A small segmentation model, trained from scratch: 14900 steps.
Rows from block 4, named by matrix and row number. Rows with one number belong to one channel. Each number is 50 + 15 x the weight over its row's rms, rounded and kept within 0 to 99. All counts start at 0.
# convs0: first 3x3 conv (model.blocks.4.convs.0.weight, 240x240x3x3), inputs 160-179, a 3x3 kernel for each
# convs1: second 3x3 conv (model.blocks.4.convs.1.weight, 240x240x3x3, transposed), outputs 160-179, a 3x3 kernel for each
convs0.3:53 43 61 57 30 90 74 33 70 47 36 46 43 71 53 65 36 19 64 59 56 50 29 68 53 57 58 47 49 71 52 40 53 73 61 34 40 56 44 48 69 53 44 47 39 39 37 23 43 26 48 63 55 48 65 64 71 48 42 33 89 67 54 45 60 02 56 33 44 32 44 34 38 37 46 61 46 55 40 52 17 65 57 69 42 73 53 36 56 44 44 48 71 36 28 59 34 23 57 76 77 42 44 62 57 49 38 61 52 40 69 44 53 71 40 52 52 59 37 48 54 64 52 37 88 56 27 67 59 51 62 24 51 52 52 52 63 53 40 56 33 21 62 63 45 66 36 37 51 41 50 21 55 66 57 53 59 50 43 56 46 43 46 48 67 16 36 67 44 66 68 67 41 51 43 72 73 84 69 27
convs1.3:21 55 39 44 80 60 60 55 63 48 56 50 55 31 62 44 34 41 43 34 78 60 32 48 28 59 77 64 43 71 68 48 92 27 23 70 61 54 51 51 52 50 40 47 32 31 27 64 58 27 45 47 59 03 85 56 33 48 43 54 42 66 46 64 40 62 43 42 66 48 71 71 60 47 69 55 39 41 51 64 43 43 82 64 46 54 61 24 51 58 53 28 78 49 78 56 42 41 26 12 61 52 45 51 68 53 39 42 53 47 97 49 60 57 56 54 55 38 62 60 57 63 23 68 45 62 47 21 44 46 42 34 62 56 00 44 36 65 49 59 60 40 59 50 29 41 63 71 46 39 66 51 43 50 61 63 63 87 33 68 70 68 43 52 59 45 42 43 40 33 54 78 53 34 47 24 52 20 47 48
convs0.4:59 50 42 36 65 62 46 45 60 38 55 27 37 58 48 45 34 18 51 49 73 43 44 36 54 48 55 29 29 23 27 10 48 00 42 34 50 65 61 37 64 52 57 62 44 57 51 41 61 53 14 35 44 43 85 67 08 41 65 40 13 37 44 33 69 66 74 59 60 71 44 42 61 52 50 59 57 36 39 38 56 54 69 81 81 53 26 79 62 53 42 21 58 25 44 52 38 47 72 56 45 51 41 60 44 62 48 39 79 48 57 53 42 63 72 76 85 51 73 51 57 54 61 58 71 51 41 44 59 60 67 37 66 47 86 33 22 34 64 51 34 30 37 56 58 59 38 53 40 24 19 21 20 56 58 62 32 50 51 55 58 65 32 67 44 47 63 39 56 38 20 17 45 69 37 36 42 38 47 17
convs1.4:43 49 48 17 63 35 31 51 00 61 62 41 70 64 24 61 76 39 45 24 40 72 59 57 74 91 56 59 58 47 85 51 58 75 59 69 57 59 38 45 54 46 26 19 38 66 58 45 72 79 81 59 67 60 48 48 58 50 42 68 48 67 27 44 57 46 25 63 30 43 43 30 34 41 40 61 49 48 60 44 48 62 52 37 29 28 45 61 41 35 23 68 62 61 57 54 61 30 61 62 52 48 48 56 58 63 63 53 56 74 72 69 86 85 63 55 54 36 43 59 67 47 65 56 78 64 35 52 52 55 47 39 30 59 56 66 64 57 51 77 52 49 56 57 41 65 49 38 50 35 59 33 54 55 48 34 62 68 50 63 56 50 46 59 37 35 27 51 54 51 23 41 50 58 49 64 46 43 48 40
convs0.5:76 50 57 27 40 78 70 58 40 71 32 53 35 38 66 44 36 43 59 69 46 04 41 37 48 56 52 62 36 43 39 56 30 45 78 53 44 38 62 72 27 53 52 41 59 58 64 46 42 29 29 48 66 41 41 24 34 72 40 48 52 64 70 53 55 69 72 48 30 62 49 58 54 51 55 43 36 37 32 39 36 42 59 54 50 46 46 42 66 70 63 88 69 81 60 29 43 61 50 68 58 54 53 50 78 41 06 25 36 69 17 34 76 61 44 49 18 18 48 61 31 56 30 58 32 55 85 60 61 28 40 50 65 54 39 51 25 45 53 30 56 48 36 56 31 44 44 52 43 66 54 22 52 44 80 73 15 25 25 35 26 37 67 79 70 74 48 50 28 22 49 53 44 63 52 49 88 64 32 39
convs1.5:40 46 47 48 57 66 57 41 31 32 35 63 39 79 77 40 04 50 52 50 26 43 51 66 62 37 49 56 68 66 47 51 43 50 36 15 31 64 46 51 28 58 61 41 63 52 61 47 48 29 64 41 16 48 42 45 69 39 37 57 36 45 64 77 57 48 55 68 45 46 30 47 42 51 49 37 46 49 52 62 58 49 49 37 22 42 51 24 42 57 65 48 56 37 61 64 54 48 60 61 44 52 52 33 39 18 64 62 73 60 47 57 59 18 49 30 51 56 51 66 81 71 49 36 17 48 43 53 50 41 40 72 61 38 64 35 81 81 43 54 52 40 13 44 44 64 56 35 64 40 62 57 25 57 45 59 35 42 33 48 60 85 38 95 37 30 58 61 42 33 37 52 56 59 45 69 44 44 50 43
convs0.6:76 53 36 36 41 73 45 48 52 52 34 41 57 30 45 57 53 70 57 52 51 52 41 12 65 51 63 61 55 52 30 41 44 59 70 64 80 41 33 60 45 45 36 45 46 49 59 39 23 65 68 59 58 43 64 80 66 04 55 54 29 66 65 39 61 30 53 29 35 47 35 50 21 62 52 50 39 26 54 27 63 46 48 64 33 44 28 65 65 32 44 28 41 72 51 53 36 47 75 51 48 42 39 47 55 49 59 39 57 39 51 12 35 51 48 39 45 44 21 19 55 55 65 37 41 29 64 80 83 48 57 64 49 37 36 58 61 57 57 51 66 57 55 28 47 44 44 40 62 62 54 56 43 46 71 52 62 45 38 36 58 53 72 72 53 67 50 49 42 54 39 47 55 48 60 50 44 52 40 69
convs1.6:66 63 28 39 68 69 49 72 53 67 41 38 50 51 57 64 48 62 49 43 61 13 54 29 51 36 41 43 42 39 51 68 51 51 28 47 60 56 44 39 82 43 84 57 69 55 57 40 52 48 44 59 70 06 51 51 23 55 35 69 55 27 40 78 41 58 34 76 63 42 61 82 55 69 68 47 60 30 40 50 47 45 48 40 60 45 34 77 41 78 28 55 53 70 54 44 30 70 48 43 81 81 61 57 32 46 29 76 30 58 32 50 49 43 67 62 35 26 67 74 52 71 58 72 19 49 39 53 64 77 57 43 62 53 36 50 29 50 37 50 58 61 64 40 66 43 60 48 40 32 68 42 46 55 52 70 79 41 35 48 40 36 70 62 60 65 52 72 50 74 81 72 38 42 45 42 56 52 32 36